Weights of a small sound classifier: 38.0 epochs.
Rows from block 6, named by matrix and row number. Rows with one number belong to one channel. Each number is 128 + 24 x the weight over its row's rms, rounded and kept within 0 to 255. All counts start at 0.
# filt: filter width-3 conv, dilation 2 (model.blocks.6.filt.weight, 192x192x3), inputs 48-95, a 3 kernel for each
# gate: gate width-3 conv, dilation 2 (model.blocks.6.gate.weight, 192x192x3), inputs 48-95, a 3 kernel for each
filt.48 [121 147 161 104  84 131 130 119 126 117 109 104 140 157 112 118 152 142 144 125 131 104 166 122 186 125 132 110 123 157 124  96 104 156 120 123 114  97 151 150 112 101  97 143  86 109  93 127 106 161 170 113 119 131 171 160 114  79 110  99 139 103 158 127 121 138 123 141 157 123 107 136 120  74 118 150 189  98 153 143 132  46  50 127 168 119 167 132 134 137 108 115 115 157 117 129 123 143 179 139 126 118 151 153 151  93 104  84 120 150 140 120 166 109 120 143 116 130  74 131  98 106 140 114 121 117 153 136 142 137 148 119 146  95 110 137 136 123 128 122 128 147 116 121]
filt.49 [ 96 117 139 119 130 115 149 146 176 127 121 176 108 126  93 121 117 113 150 175 147 175  74  88 146 120 152  98 159 183 117 122 179 169 147 165 130 143 149 136 155  83 122 119  85 128 135 128 104 107 165 151 102  80 134 144 151 116 129 153 154 104 108 155 113 144  92 164 152 127 137 106 147 122 121 109 108 116 111 125 186 141 138 105 123  94 112 101 123 147 112 129 142 113 119 134 190 159 105 141 115 132 162 181 143  69 128 123 111 129 121 128 163 137 100 109 149 149  90 152 170 143  93  89 120 137  96 157 128 119 104 125 115 137  90 181 173 173  92 149 162 169 111  60]
filt.50 [117 109  95  85 103 120 187 144 116 156 136  81 159 106  97 111 141 126 163 143  97 102 151 129 116  81  86 145 124  95 150 168 148 107 101 136 181 142 121  93  63 136  69 108 117 130 146 149 151 130 139  82 114 141 147 130 125 104 117 159 141 189 145 141 161 111 137 138 137 113  84  88 108 106 161 122 184 111 124 149  97 161 135 115 151 131 144 153 141 130  87 119 146 128 128 106 129  96 107  95 131 140 125 112 152 163 156 103 137 137 150 104 115 103  82 132 149 144 136 156 126 136 108 140 153 126 107  86  81 102 128 114 140 153  97 152 145 133 156 114 139 177 133 129]
filt.74 [174 146  85 158 127 132 156 125 144 117 148 151 131 150 100 139 109 186 135 114  60 116 119 106 123 107  83 146 120 178 133 159  91 129 123 114 151 169 114 141 126 109 133 134 131 124 135 128 115 144 108  81 146 106 138 113 124 126 148 122 150 119 150 142 117 126 159 127  97 101 132 107 147 159 133 116 123 166 135  76 165 116  97 138 120 134 168 126 116 164  94 143 124 113 136 169 176  99 121 124 119 112 161 124  79 114  92 187 107 132 139 141  72 141 110 105 141 126 144 137  91 133 113 118 109 121 132 108  70  92 100 134 116 114 168 118 102 124 144 113 104 129 148 153]
filt.75 [161 144 100 135 120 123 135 117 128 107  87 121 154 172 127 131 120 108 132 150 138 149 115 108 115 106 146  92 128 172 130 150 113 150 193 135 123 169 120 140 175 147  75  84 130 143 106 138 165 130 116 142  99 128 131 121 120 115 120 105 152 124 153 129 118 150 125 151 118 114 126 112 108 151 121 124 129  75 102 131 133 140 108 139 126 143 138 104 100 102 110 134 124 106 116  97 159 131  91 154 157 133 118 143 142 133 128 100 124 108 130 156 154 153 130 129 122 135 156 117 125 130 153 110 109 119 118 171 160 115 151 154 170 155 116 116 102 111 121  82 100 148 149  96]
filt.76 [108 141 152 112 176  98 170 125 131 144 113 114 115 126 158 150 117 153 101 134 128 132 103 146 120 127  95 136  79  99  83 143 127 137 136 170  97 133 108 103 164 159 117 138  89 139 113 112 170 126 134 103 171 109 120 127 123  42 155 125 131 126 136 117 108  98 116 178 104 111 175 123 152 149 126 132 119 122 138 123 143 107 119  99 152 108 123 183 148 126 117 123 108 138 118 100 176 117 118 108 136 177 167 136  90  95 151 154 169 112 111 126  84 126 172 145 100 107 134 107 174 144 115 172 127 112 104 118 163 156 118 128 179 125 164 138 118  97 142 104 161 196 146 111]
filt.77 [137 138 161  81 158 124 149 128  89 110 127 145 127 113 103  86 119 132  81 127 120 132 132 123 104  99 150 166 113 130 119 126 118 138 114 155 107 123 136 113 146 145 115 113 103 112  99 103 116 113 108  85 131 128 171 192 106  74 104 164 150 155  78 122 155 129 154 134 146 127 115 150 156 110 148 185 166 137 158 135 153 131 149 128 126  99 155 145 120 104  83 102 114 130 139 147 119 125 155 111  99 118 104 159 130 163 138 151 175 126  89  92 130 107 107 100 125 133 120  89 156 147 151 132 144  98 121 151 126 150 112 118 146 167 166 151 130 118 130 145 145  84 145 158]
filt.78 [139 135 126 143 115 159  83 136 117 127 119 102 120 151 130 122 143 157 128 130 122 157 135  97 161 149 160 132 108 105 173  88 150 110 141 112 121 146 134 112 104 133 104 154 175 109 136 130 114  94 154 113  96 134  85  90 113  88 171 138 133 131 143 119 152 154 138 119 119 115 146 143 144 143 176 110 101 115 106 126 121 116 145 121 131 124 109 145 140 110 145 146 117  74 102 149 109 140 130 144 154 108 152 151 100  94 128 116 133 132 145 143 110  98 155 130 119 130 156 163  76 126 106  92 116 151 165 155 110 151 139 142 109  94  50 144  79  97  98 142 140 123 145 156]
filt.79 [117 116 104 106 148 112 138  89 126 102 179 179 131 120 123  85 132 122 155  95  44 167 116  97 133 144 105 134 131 134 112 119 148 131 116 138 150 100 137 113 146 108 132 139 116 139 132 122 100 139 132 105 111 200 148 111  62 146 127 132 126 140 124 129  96 111 127 126 147 125 148 162 111 160 161 144 123 109 114 128  80 123 124 111 145 136 156 123 127 132  77 151 144 149 149 158 142 154 104  99 157 152 106 132  75 113 109 163 126 149 100 136 154 136 133 146 129  94 120 119 146 144 166 129 103 111 119 121 123 140 166 157 116 111 132 141  63 128 123 116 140  90  94 114]
filt.80 [105 154 165 136 119 123 144 160 126 136 136 111 138 131 155 171 123  91 132 113 122 121 139  77 109 116 124  94 104 105 142  84  95  58 134 152 100 106 148 137 150 121 196 133  89 133 127  91 122 119 132 139 129 153 117 137 176  92 148 146 185 142 114 122  94 139 126 108 146 103 162 168 142 115 161 129 119  92 161 121 134 138 193 142 135 124 140 102 107 146 107 152 151 152 136 167  51 134 155 101 112 115 142 124 126 159 115 119 114  95 137  90 127 116 110 106 121 165 132 111 156 114 103 140 138 155 109  99 142 158  89  88 174 183 124  82 136 162 142 149 139 154 134  80]
filt.81 [110 107 109 124 133 142 127 150 111 140 114 113  93 164 116 137 143 126 118 111 101 144 139 100 138 118 104 145 140 152 147 113  79 116 164 182 117 147 130 110 174 180 174  94 130 125 138 131 119 119 136 121 156  95 121 127  99 126 157 148 138 149 113 135 123 127  84  97 125 151 127 120 148 110 103 155 121 122 119 139 146 126 136 139  97 147 148 134 140 100  85 112 133  90 158 111 104 115  88 101 124 146 140 126 138 106 121  93 142  98 105 107 161 133 170 142 140 163 145 130 133 113 129 108 146 137 105 158 121 145 121 106 175 116  80 129 147  72 132 137 152 142 142  96]
filt.82 [156 103 128 107 155 159 136 106 154  96  96 123 104 142 135 133 138 115 121 148 120 118 163  92 162 113  55 117 103  99 122 210 151 108 130 134  82 131 152 124 139 139 140 130 121 134 129 128 137 137 137 118 123 113 132 131 133  81 147  93  97 125 181 118 108 147 108 125 120 116 155 131 109 172 134 159 119  98 143 130  65 136  78 149 131 132 102 115 126 116 151 118 149 105 139 137 146 158  53 114 131 121 146 157 130 111 125 104 120  94 149 105 142 115 119 141  81 165 115 118 146 151 109 122 139 163 126 119 141 146 161 133 111 118 148 128  86 150 160 149 125 100 158 123]
filt.83 [129  91 150 129  97 122 134 123 139 116 151 121 165 105 136 134 136 112  88  46 106 131 127 139 126  55 120  72  95 154 167 123 112 139 106 136  98 154 138 139 154 159 120 116 107 123 126 141  70 122 131 122 151 152 150 141 125 119 142 168 159 153 119 138 106 125 117 158 150 165 163 119 144  61 141 107 156 161 103  92 145 127 121 126 114 146 155 108 138 154 126 139 160 120 147 151 115 126  96 154 140 141  79 116 113 138 120 106 135 130 131 153 138 103 120 144 115 160 122 128 124 116 142  91 139 115 120 126 135 128 110  82 145 112 123 149 183 111 142 169 203 149 132 114]
filt.84 [160  83 111 135 165 146 124 140 105 102 134 118  74  86 127 135 136  87 148 166 149  96 135 137 110 158  91 125 104 149 120 130 154 129 143 160 127 135 127  56 141 124  76  90 111 165 127 173 116 184  98 133 164 136 112 149 136  98 166 130 136 106 151 127 134 129 149 129 101  98 137 134 109 127 107 110  66  89 115 128 103 117 109 113 149  82 127 174  96 130 139 123 139 119 128 136 127 139 108 144 147 140 123 167 164 130 145 110 159 130 145 154 145 156 127 156 114 136 124 122 132 120 171 113 133 139 124 105 123 138 120  87 150 119 102 205 104 124 135 154 159  94 108 112]
filt.85 [104 116 102 175 153 114 166 119 112 115 105 116  69 167 131 174 114 139 142 138 143 112  93 125 158 169 123  95  98 149 127 141 150  96 153 121 112 156 113  99 125 154  87 104 156 117  95 142 179  94 142 130 141 123 131  97 120 107 126 148 151 123 133 135 125 155 127 137 142  99 127 154 117 169 155 151 132 113 137 135 124 125  95 157 131 152 138 103  56 139  87 145 150  78 123 143 170  93 112 110 189 144 180 155 132 127 138 125 175 107 105 114 137 175 132 100 142 158 155 108 122  96 140 135 133 123 106 154 110 114 138 115 129 131 121 106 140 149  95 153 123 137  85 159]
filt.86 [ 97  97 118 109 110  77 159 138 155 126 138 133 130 117  83 134 145 110 102 126 115  84  62  77 132 134 128 122 124 148 118 160 140 140 134 156 176 163 135 142 114 154 107 131 111 111 123 130 138 131 156 128 131 119 100 111 125 125 168 126 113 139 128 114 151 153 137 125 123 163 131 105 140 110  90  66 102 142  95 126 157 130 135 134 177 123 111 109 114 113 106 135 151 107 118 101 120 131 120 183 117 113 147 131 153 102 116 162 108 125 143 126 163 146 139 126  97 129 144 159 156  98 149 191 158 153 126 115 157  82 133 131 136 140 137 127 130 135 111 105 150  91 130 134]
filt.87 [103 128 143 130  86 108 143 128 124 137 131  98 126 135 108 131 147 124 122 101 177 121 179 122 107  87 141 126 108 128 118 105 104 110 163 121 135 151 182 124  96  81 157 100  97 112  97 100 113 133 162 108 123 118 129 128 171 185 131  63  77 104 163 151 150 171 119 141 139 129 134  91 116 115  77 104  91 121 108 181 128 115 146 133 136  98 116 102 143 145 162 123 109 129 100  99 108 153 151 140 123  64  74 123 165 124 144 193 122 131 129 139 109 192  90 126 116 162 140 118 134 110 120 101 149 121 159 126 112 154 129 111 132 137 116 117 119 190 113 163 161 149 146 130]
filt.88 [144 106  82 159 162 163 126 108 174 152 112  94 157 102 124 137  88 156 182  73 129 142 127 147 116 137  88 149 143 118 145 135 113 154 155 155 145 138 123 121 142 114 106 110 105 142 162 111 126 121 179 142  87  79 134 156 103 112 114 174 145 149 154 114 137 153 129 143 110 140 120  92 107 133 134  85 157 107  75 125 160 152 134 121 126  96 112 111 149 169 122 140 114 110 132 181 121 136 104 108 116 141 118 113 124 127 129 149 144 100 119 152 132 116 125 164 124 139 133 116 123 134 137 112 119 101 121 150 143 101 117 108 104 144 128 101 151 118  94 155 128 125 107 138]
filt.89 [117 140 146 118  76 124 131 137 139 155 106  83 144 133 141 107 136 163 149 143 114 114 161 142 150 148 153 112  87 109 141 135 109 121 143 136 120 162 147  94 177 135 141  94 126 123 113 105 181 122 118 119 160 160 157 165 135 140 141 173 101 109  64 140 124 110  97 107 122 157 114 126 129 122  85 101 120 141  84  73 122 158 152  86 177 140 132 150 125 127 115 146 171 118 171 169 180 145 159 125  78 115 148 135 135 116 124 132 135 121 167 176 154  90 126 100 113 151 124 121 171 122 155 171 110 105 124 107 111 127 124 157 156 123 155 133  99  85  78 156 142 160 127 125]
filt.90 [129 142 150 131 145 122 162 193 100 149 132 134 129 129 121  59 109 102 173 116 135 135 119 132 149 114 123 129 139 120 106 134 130 126 105 134 144 180 188 132 148 135 180 134 139 112  99 132 133 130 129  96  99 148 134 143 103 159  97 182 147 135 129 108 149 114 142 131 102 143  80 120 144  90 113 120 121 156 130 149 111 164 154 112 132 100 131 173 123 133  97  80 129 136 114 157 149 141 141 156 138 145 135 144 133  95 116  69 114 164 191 147 111 155 109 157 114 126  96 137  84 108  86 140 139 110 149 123 151 179 129 146  93 125 106 121 146 104 138 127 129 111 145 123]
filt.91 [150 100 113  98 143 140 136 155 108 137 144 156 120 118 147 135  86 114 106 137 108 115 136  99 116 102 122 130  90  84 143 155 141 120 164 123 150 160 141 132 102 138 104 125 162 117 154 147 154  98 117 107 129 140 148 127  97 178 102 139 164 105 101 125 136 107  98 131 150 152 109 167  94 136 132 115 147 127 164  99 113 118 171 120 150 114 132 156 177 158 136 130 126 160 136 159 152 158 132 153 135 197 114 141 104 137 153 120 102 167  93  85 112 119 158 112 108 107 167 121 154 133 115 124  98 130 121  96 184 100 166 131 169 165 123 128 172 182 125 143 141 135 178 145]
filt.92 [167 133 133  96 123 129 106  97  90 121 148 151 119  91 119 120 128 106 112 151 150 177 147 144 125 130  79 166 156 111 141 133 156  88 148 169 147 144 155 158 103 128 135 175 115 113 137 137 134 100 105 132 128 132 183 127  93 136 141 114 102 160 145 145 124 134 121 133 133 110 131 123 101 137  87 188 126 138 126 116 113 125 127 103 131 135 176 112  96 126 136  84 136 112 128 153 108 148 121 112 107 134 142 108 116  70 103 135 107 126 133 114 101 122 121  98 107 113 122 132 134 107 111 122  79 160 145 169 110 115 121 162 102 134 132 120 132 135 116 144 155 101 126 124]
filt.93 [134 110 129 122  98 103 120  94 164 130 121 106 186  86  94 130 146 128 134  97 109 115 127 142 104 143 139 115 145 126 156 102  93 116 182 114 127 123 137 128 121 108 100 116  90 151 114 103 142 134 150 130  96  96 132 148 168  99  99  80  73 119 165 123 153  94 122 131 158 119 116 145 142  74 140 141 111 165 126 123 173 128 108 110 143 113 141 116 125 121 148 121 120 118 105 130  96 169 151 130 146 117 116 121 132 134 153 116 109  93 161 134 121 111 153  94 127 150 131 114 146 116 145 136 107 160 102 136 115 123 117 151 157 155 116  85 133  85 179  87 176 189 139  91]
filt.94 [154  97 156  67 104  79 144 119 123 114 112 140 116 153 118 100 130 139 133 147 112  97  90 193 141 123 134  64 122 103 121 131 100 147 124 142 127 110 105 133 125 101 148  89  94 122 152 172 131 135 132 106 153 119 171  97 126 190 132 163 102 166 149 103 160 144 103 111 138  99  99 144 115 102 152 170  94 137 161  80 113 104 134 127 181  49 141 136 103 126 132 139  69 142 116 129 126 116  90 110 110 119 164 134  65 145 118 125 147 139 142 103 137 116 147 142 118 103 137 136 132 129 110 165 126 105 145 138 124 123 113 110 112 115 121 125 136 147 124 159 155 116 149 111]
gate.48 [ 87 125  96 103 124 131 156 147 152 150 111  79 120 120 114 149 144 105 145 151 104 127 105  92 101 127  87 140 127 147 103 111 100  89 120 133  84 126 154 116 149 140 114 163 116  88 112 129 180 114 125 102 158 111 146 161 118 126 159  83 111 137 117 115 120 137 151 141 149 113  80  99 126 127  97 110 147 142 128 144 153 156 179 167 124 132 120 158  97 116 121 114 182 151 120 183 156 140 130  99 144 115 165 151 110 118 167 144 124 113 152 147 117 102 133 106 159 119 121 123 121  93 106 122 144  99 124 151 105 137  96 139 130 119 103 142 134 130 123 170 158 134 155 143]
gate.49 [130  99 120 116 102 133 133 133  86 128 106 151 139 120 147 163 151 137 107 121  81 150 123 187 188 158 141 109 117 116  82  94 104 154 153 143 121  92  96 117 127 111  95 105  88 144 152 126 177 112 132 120 120 192 118 143 145 133 114  79 165  88  81 159 165 116  89 113  90 112 146 100 145 123 110 154 147 118 104  98  75 182 162  73 121 132 111 148 133 110 166 134 112 131 105 104 117 104 131 141 141 126 102 164  93 130 117 148 158 167 164 156 136 155 123 155 118 111 126 124 142 144 123 106 150 118  88 124  67 155 149 116 130 130 138 115  92 136 131 114  88  93 135 130]
gate.50 [137 143 140 102 174 156 114 132 124 137 114 138 133 124 100 117 124 147 148 120 115 118 142 130 124 138 169 117 131 127 134 104 146 138 117 162  88 113 113 157 135 129 144  93 139 144 143 155 129 131 132 120 122 164 130 126 102 131  97 137 127 143 118 139 112 139 116 106 125 132 120 153  75 115 122 101  96 116 150 153 190 123 137 162 126 143 142 137 146 113 141 106 118 146 106 168 147 178 145 118 114 120 163 147 115  89  92 129 129 148 109 142 167 196  94 129  78 152 133 117 147 119  84 130 110 134 148 117 170 110 159 164 103 134 119 143 150 107 148  84 136 126 120 121]
gate.74 [101 118 149 121 126 120 103  99 125 129 104 148  98  88 127 140 110 175 138 150  62 124 141 138 158 141 104 135  97 137  83 145 125 134 125 131 141 116 112 117 153 144  86 138 137 122 105 134 123 137  97  91 120 143 125 178 120 129 122 113 139 131 145 146 165 136 142 145 111 165 117 113 167 141 106 121 149 138 121 176 107 106  80 136 132 111 113 106 112 146  97 135 105 165 112 132  92 107  64 133 163 120 113 127 137 165 111  94 120 136 115 147  72 141 116 129 118 135 169 162 110 161 112 108 120 134 123  71 118 156 134 124 129 126 149 138 129 114 132 126 128 114 136 109]
gate.75 [104 128 147 106 111 132 144 161 130 115 108 131 178 132  75  92 107 144  98 130 144 139 145  91 133 154  85 129 103 105 127 108 165 110 124 117 105  85 150 114 143 136 155 165 105 125 154 149  86 107 109 120 119 175 172 147 141 121 116 142  94 145 122  91 131 106 136 116 107 136 147 147 133 122 174 128 103  79 198 158 153 109 163 126 150 123 121 132 145 140 138 145 112 116 155 115 233 171 150 109 120 127 135 115 116 153 133 123 164 102 116 126 112  94 141  96 111 127 159 130 184 141 137  78 119 125 144 122 133 109  75  95 155 128 111 117 142  73 120 140 159 133 106 100]
gate.76 [100 132 154 165 115 125 128 125 134 131 120  72 184 107 118 150 161 133 164 114 155 116 113 166 137 113 129 139 141 112 148  79 134  88 145 151 143 119 150 154 128 124 142 127 124 129 113  80 109 139 135 148  91 109 104 114 122 154  95 119  93 157  92 135 128 127 146 144 133 139 112 151 169  93 124  97  65 102 114 143 159 148 132 169 170 120 106  86 174 123 149 121 159 159 138 155 109 121 172 150 153 138 152 115 112 102 120 117  83 110 122 141  97 142 181 131 133 116 102 165 127 132 124 160 143 140 133 130 176 149 127 139 129 162 105 110 172 126 129  99 154 141 157 157]
gate.77 [125 155 140 103 180 156 138 136 118 110 109  76 107 118 129 123  88 103 106 105 113 124 112 151 134 165 154  82 112 120  95 111 160 147 155  94 127 166 146 106 130 139 131 134 123 124 121 142 130 177 129  99 109 111 149 154 159  91 138 148 124 129 149 118 160 122 130 168 172 170 125 147 127 109 148 164 129  82 175 114 130 143  93 123 151  84 124 174 150 137 145 165 114 162 134 148 127 143 134 150 105 126 108 112 117 104 118 127 152 111  70 105 125 144 105 117 118 153 177  85 145 125 119 185 162  73 105 126 114 161 146 158 106 142 148  90 130 128 100 164 146 141 122 106]
gate.78 [159 129 128 105 110 133 144 109 173 135 115 128 119 155 143 130 156  57 126 120 126 140 157 151 137 188 172 128 140  99 141  86 106 133 137 153 151 168 159 118 121 133  93  92 109 149 136 140 141 132 157  91 114 112 139 116 132 102 126 158 199 144 121 120  85 131 153 113 132 166 133 156 156  93 127  66 130 140 155 177 171 186 128 131 142 146 122 132 147 139 131 128 124  98 156 114 100 187  75 140 128 153 132  98 152 114 146 127 123 118 134 147 133 121 120 126 146 161 128 133  95  53 135  66 128 162 101 113  96 103 132 145 159  95 145 165 156 103  95  97  84 149 101  94]
gate.79 [150  93 144 134 128 100 155 155 139 133 148 141  99 115 161 112 138 135 143 156 146 133 112 112 163 135 153 154  87 112  99 132 160 115 116 100 171 138 150 115 142 180 130  95 137 146 144 115 122 108 108 105 146 172 126 132 108  79 122 168 150 145 111 136 131 146  81 135 152 104  96 125 109 157 154 119 112 134 135 114  64 179 120 134 124 115  92 110  82  95  93 134 142 145 138 118 124 128 128 139 172 149 130 155 105 101 107 121 107 161 111 106 120 127 106 124 123  86 124 170 106  94 171 129 146 123 109 101 143 149 148  68 161 144 138 193 137 166 202 165 122 156 122 116]
gate.80 [ 89 157 152 143 110 155 110  95 149 174 119 148  64 116 106 135 101 177 180  96 135  99 188 139 146 108 156 115 100  97 118 116 176 105 135  84 138 106 111 147 105 121 103 113 115 127 146 136 128  90 108  96 149  95  88 141 130 153 129 162 109 138 123 137 123 128 119 134 128 144 130 121 126 149 125 137 112 142  87 140 157 114 115  92 149 109 157 129 154 128 101 140 146 173 118 158 103 162 147 159  93 133 123 124 136 132 152 158 185 128 139 114 141 138 150 151 124 100 170 162 140 119 151 160 105  83 101 135  65 122 120 150 120 116 122 127 118 136 123 148 143 173 128 147]
gate.81 [111 114 111 116 137 115 140 146 129 146 125 158 156 122 154 159 186 154 185 127  97 118  94 127 127 114 123 127 115 142 153 142 152 168 137 141 117 150 121 102 126 116 115 113 114 145 114 107 102 144 158 131 173 126 176 132 134 134 124 131 135 156 134 144 143 142 165 135 121 115 119 133 163 137  86 148 105 129 117 139 172 126 126 142 181 128 112 129 117 126  72 125 158 162 154 130  99 176  82  92 175 136 117  86 117 125 118 170 105 140 105 163 113 122 148 109 156 110 115 135 131 118 145 172 138 123 125 124  82 104 114 104 116  95 118 125 113  87 128 121 159 128 138 123]
gate.82 [113 143 104 141 101 143 119 132 144 115 123 106 152 157 157 139 127 109 101 116 116 136 177 167 127 118 136 147 120 127 121 127 125 127 117 119  92 168  97 110 122 160 160  97 103  92 143 142 121 103 150 122 153 148  98 142 126 136 111 104 125 127 139 122 128 103 144 136 102 125 163 149 145 107 132 110 132  93 182 100  79 140 139 167 136 127  96 141 153 101 118 133 133 143 163 152 134  99  84 102 162 119 124 154  63 106 128 112 129 137 144 118 127 103  85 101 100 145  98  74 142  95 124 124 140 133 158 159 117 158 175 124  99 135 137 181 138 104 155 127 127 112 127 115]
gate.83 [136  91 134 110 143 102 148 148 130 172 129 142 157 140 168 143 104 152 141 157 120 101 137 163 108 165 199 133 113 120 141 170 116 139 139 112  95 132 126 111  90 114 151 128  94 133  86  79 132 140 101 141 157  83 137 151 145 132 108 104 115 138 163 156  85 174 132 149 129 138  85 152 134  83 125 134 109 142 100 135 150 140 152 165 144 123 132 116 162 127 144 116  86 172 143 124 104 116 106 169  99 110 124 153  80 126 112 142 114 139 145 134 118 126  52 142 106 107 123 129 129  83 117 130 128  96 111 119 145 117 148 185 116 132 140 176 145 130 182 132 103 124 170  63]
gate.84 [165 128 111  89 157 125 107 147  85 171 148 139 125 104 103 116 133 173 150 174 159 162 110 101 181 133  66 122 142  87 140 120 124 149 106 117 122 110 149 117 121 130 162 136 117 124 135 128 171 123 130 152 130 165 173 151 189 130 129 114 115 148 154 105 142 172 138 167 132  92 113  93 109 174 138  77 123 150 125 115  98 123 111 141 104 136 118 101 113 127 113  84  86 104 119 129 142  98 100 115 159 135 114 112 140 116 136 177 115 112 112 122 170 125  98 117  77 128 138 134 120 154 149 119 139 151 164 108 125 125 162 111 172 155 166 129  97 117 104 117  92 137 140 133]
gate.85 [178 174 132 146 116 133 151 129 128  92 108 143 109 138 159 119 123 141 179 145 112 128 116 105 136 116 131 107 111 132 137  97 118 134 122 154 171  93  89  89 132 113 162 166 122  99 139 132 153 171 153 121 102 145 138 138 149 111 125 161 112 164  76 176 158 133 139 119 115 113 121 121 108 138 153 142  83 101 189 170 120 129 143 124 108 126  88 158 106 136 121 106  96 140 123 124 154  99 113  94  92 150 156 133 125 116 118  94 103 130 139 148 103 112  97 115 138 188 120 118 127 118 109 118 129 173 175 127 147 153 129 149 105 126 119 146  98 144 132 182 133 160 160 104]
gate.86 [127 101  87 123 152 133 158 100 144 129 103 141 109  94  82 124 131 118  88 116 128  82 111 116 140 167 129 150 143 134  83 133  93 147 130 109 160 149 126 123  89 138 148 101 133 118 175 137 188 150 151  81  98 114 161 153 165  88 100 141 138 130 138 170 118 171 152 113 156  99 135 141  86 147 137  90 182 127 138 173 112 139 117 149 130 172 131 137 136 133 101 122 162 139 134 184 145 155 120 158 146 134 152 134  96 127 154 119  90 135  98 121 104 123 115 128 126  96 131 147 129 106 121 187 148 129 128 132 128 142 132 141 157  65 139 140 161 114 151 134 142 120  86 125]
gate.87 [114 116 116 121  94 108 117 127 158 121 125 132 121 134 133  94 102 154 161 127  85 148 125 143  82 146  95 110 149 170 133 140 134 112 129 162 130 110 101 123 107 138 130 129 121 122 130 118  73 122  93 157 146 124 114 164 160 170 174 159 140 172 167 145 137 138 133 127 108 146 154 125 127  94 108  74  84 102 122 107 173 164 157 148 128 132  81  93 114 142 141 164 119 162 176 156 140 130 146 147 142 112 148 118 123 136 160  99 116 128 126 123 134 100 139 108  85 140 166 112 110 130 116 112 131 143 126 129 194  82 119 114 138 107 139 151 145 170 139 149 114 145 161 141]
gate.88 [105 121 135  72  97 118  63 103 155 133 146 157 134 104 121 148 109 146 133 142 101 140 173 130 123 132  92 111 108 135 125 143  71 123 130 168  79 131 132 142 132 110 134  86  91 113  98 152 126 120 129 149 141 144 110 146 148 125 100 125 103 133 155 133  93  99 106 104 148  87 107 149 148 129 126 172 180 127  95 134 128 123  95 129 109 122 144 134 101 114 119 151 102 161 110 156 127 116 102 134 151 154 122 128  80 145 152 149 105 156 152 149 143 165 181 140  92 154 118 103 155 157 155  84 119 156 148 135  76 128 129 147 108 142 126 114 110 115  87 170 167 159 131 143]
gate.89 [107 130 158  75  92 114 137 143  98 106 111 115 141 174 136 102 124 117 134 126  97  78 117 145 176 150 120 125 132 134 148 149 142 146 131 194 114 100 103 105 193 192 110 136 136 139 123 107 124 138 126 121 128 135  89  88  64 161 128 120 147 134  96 127 111  98 156 123  98 152  90 108 109 107 102 158 154 108 158 122 100 176 158 105 154 146 124 117 148 117 147 174 134 118 146 126 168 131 106 121 121 162 161 155 140 113 124 116 182 144 126  99 141 130 123  90 150 130 120 123 144 131 150 132 128 163  94 153 144 151 114  82 117 163 157 101 153 112 113 112 131 126  96 103]
gate.90 [122 132 119 139 140 110 144 131 130 122 105 117 138 119 148 188 150 176  92  94 153 162 138  98 126 146 128 120 105 138 103 122 105 166 145 167 112 119  92 107 135 118 129 151 118 133 129 109 134 106 101 104 130 166 108 110 138 135 107 153  85 141 115 143 129 116 111 113 117 104 103  89 107  97 146 118 161 147 112 106 134 126 105  84 126 139 117 127 110 133  68 142 142  74  90 125 162 107 120 111 137 144  68  89 123 140 111 129 136  83 156 147 130 112 125 122 133 124 141 112 140 106 130 163 132 114  91 113 128 106 144 146 149 168 167 111 120 116 110 161 149 149 121 127]
gate.91 [119 126 130 151 108  96 153 158 113 147 125 100 186 163 113 112 135 124 143  92 107 125 126 124 183 123 140 136 160 114 141 131 181  92 112 150 111 120 156 120 127 156 164  93 124 100 131 136 166 137 115 173 152 185 116 104 155 148 175 113 140 128 152  99 164 151 115 135 154 125 160  94  96 113  99 136 139 155  94 127 137 161 136 138 115 110 145  57 116 103 158 102 188  98 114 103  98 176 136 119 170 112 147 112 114  88 145 130 103 123 124 151 118 120 136 130 113 113  88 103  86 119  83 104 123 129 120 112 171 123 105 137 108 106 111 100 112 128 159 161 108 129 106 128]
gate.92 [ 79 101 108 104 114 124 103 126 136 112 131 145 142 182 117 116 135 180 144 191  62 119 138 155 106  75 134 139 142 159 102 115  65 135 120 140 124 134  83 118 115  93 130 131 123 122 101 132  99 142 114 153 145 186 150 129  92 180 138 154 170 112 111 120  85 102 124 174 115 131 135 116 148 142 120 108 102 117 140 115 122 112 125 154 116 190 137 118 152 102 128 125 121 149 122 163 101 107 108 131 100 124  97 144 106 104 114 147 125 119 111 120  96 114 137 107  71 121 144 149 119 162 121 125  93 106 158 113 133 142  86  71 124 106 116 111 121 137 150 159 151 115 165 116]
gate.93 [116 110 146 114 141 132 154 111 111 152 118 136 126 112 146  78  90  94 129 137 142 142 107 151 107 161 153 132 134 195 127 153 123 127  96 139 126 111 165 166 170  92 117  75 134 151 113 131  90 142 155  81 144 103 153 130 123  79 145  65  85 154 132 111 129 107 105 137 135 149 107 125  61 134 120 137 116 109 143 134  78 162 138 139 167 133 123 127 139 122 128 149 115 181 111 119  95 174 136 159 130 136  99 164 126 120 151  95 155 119 145 145 126 117 112 141 155  97 113  89 119 116 105 162 132  90  95  51 149 124 145 162 124 109 103 151 104 148 125 146 129 128 165  79]
gate.94 [150 135 140 145  92 123 121  93 133  98 135 107 149  70 150 103 141 114 162 118 156 113 165 126 198 127  97 142 150 128 126 135 114 144 149 135 158  93  80 126 113 127 138 135 115 153 110 126  94 105 134 124  81 134  98 124 141 142  90 115 150 110 108 129 136  92 149 103 143 129 140 131 146 118 179  68 143 113 169 117 151 149 153  65 138 131 142  94 142 153 162 122 115 171 126 111 124 149 106 152  97 108 111  81 108 134 118 134 103 143 103 148 143  74  97 121 112 106 132 155 128 164 154 141  88 126 109 121 123 129 131 106 148 161 144 103 158 160 140 112 158 115 113 115]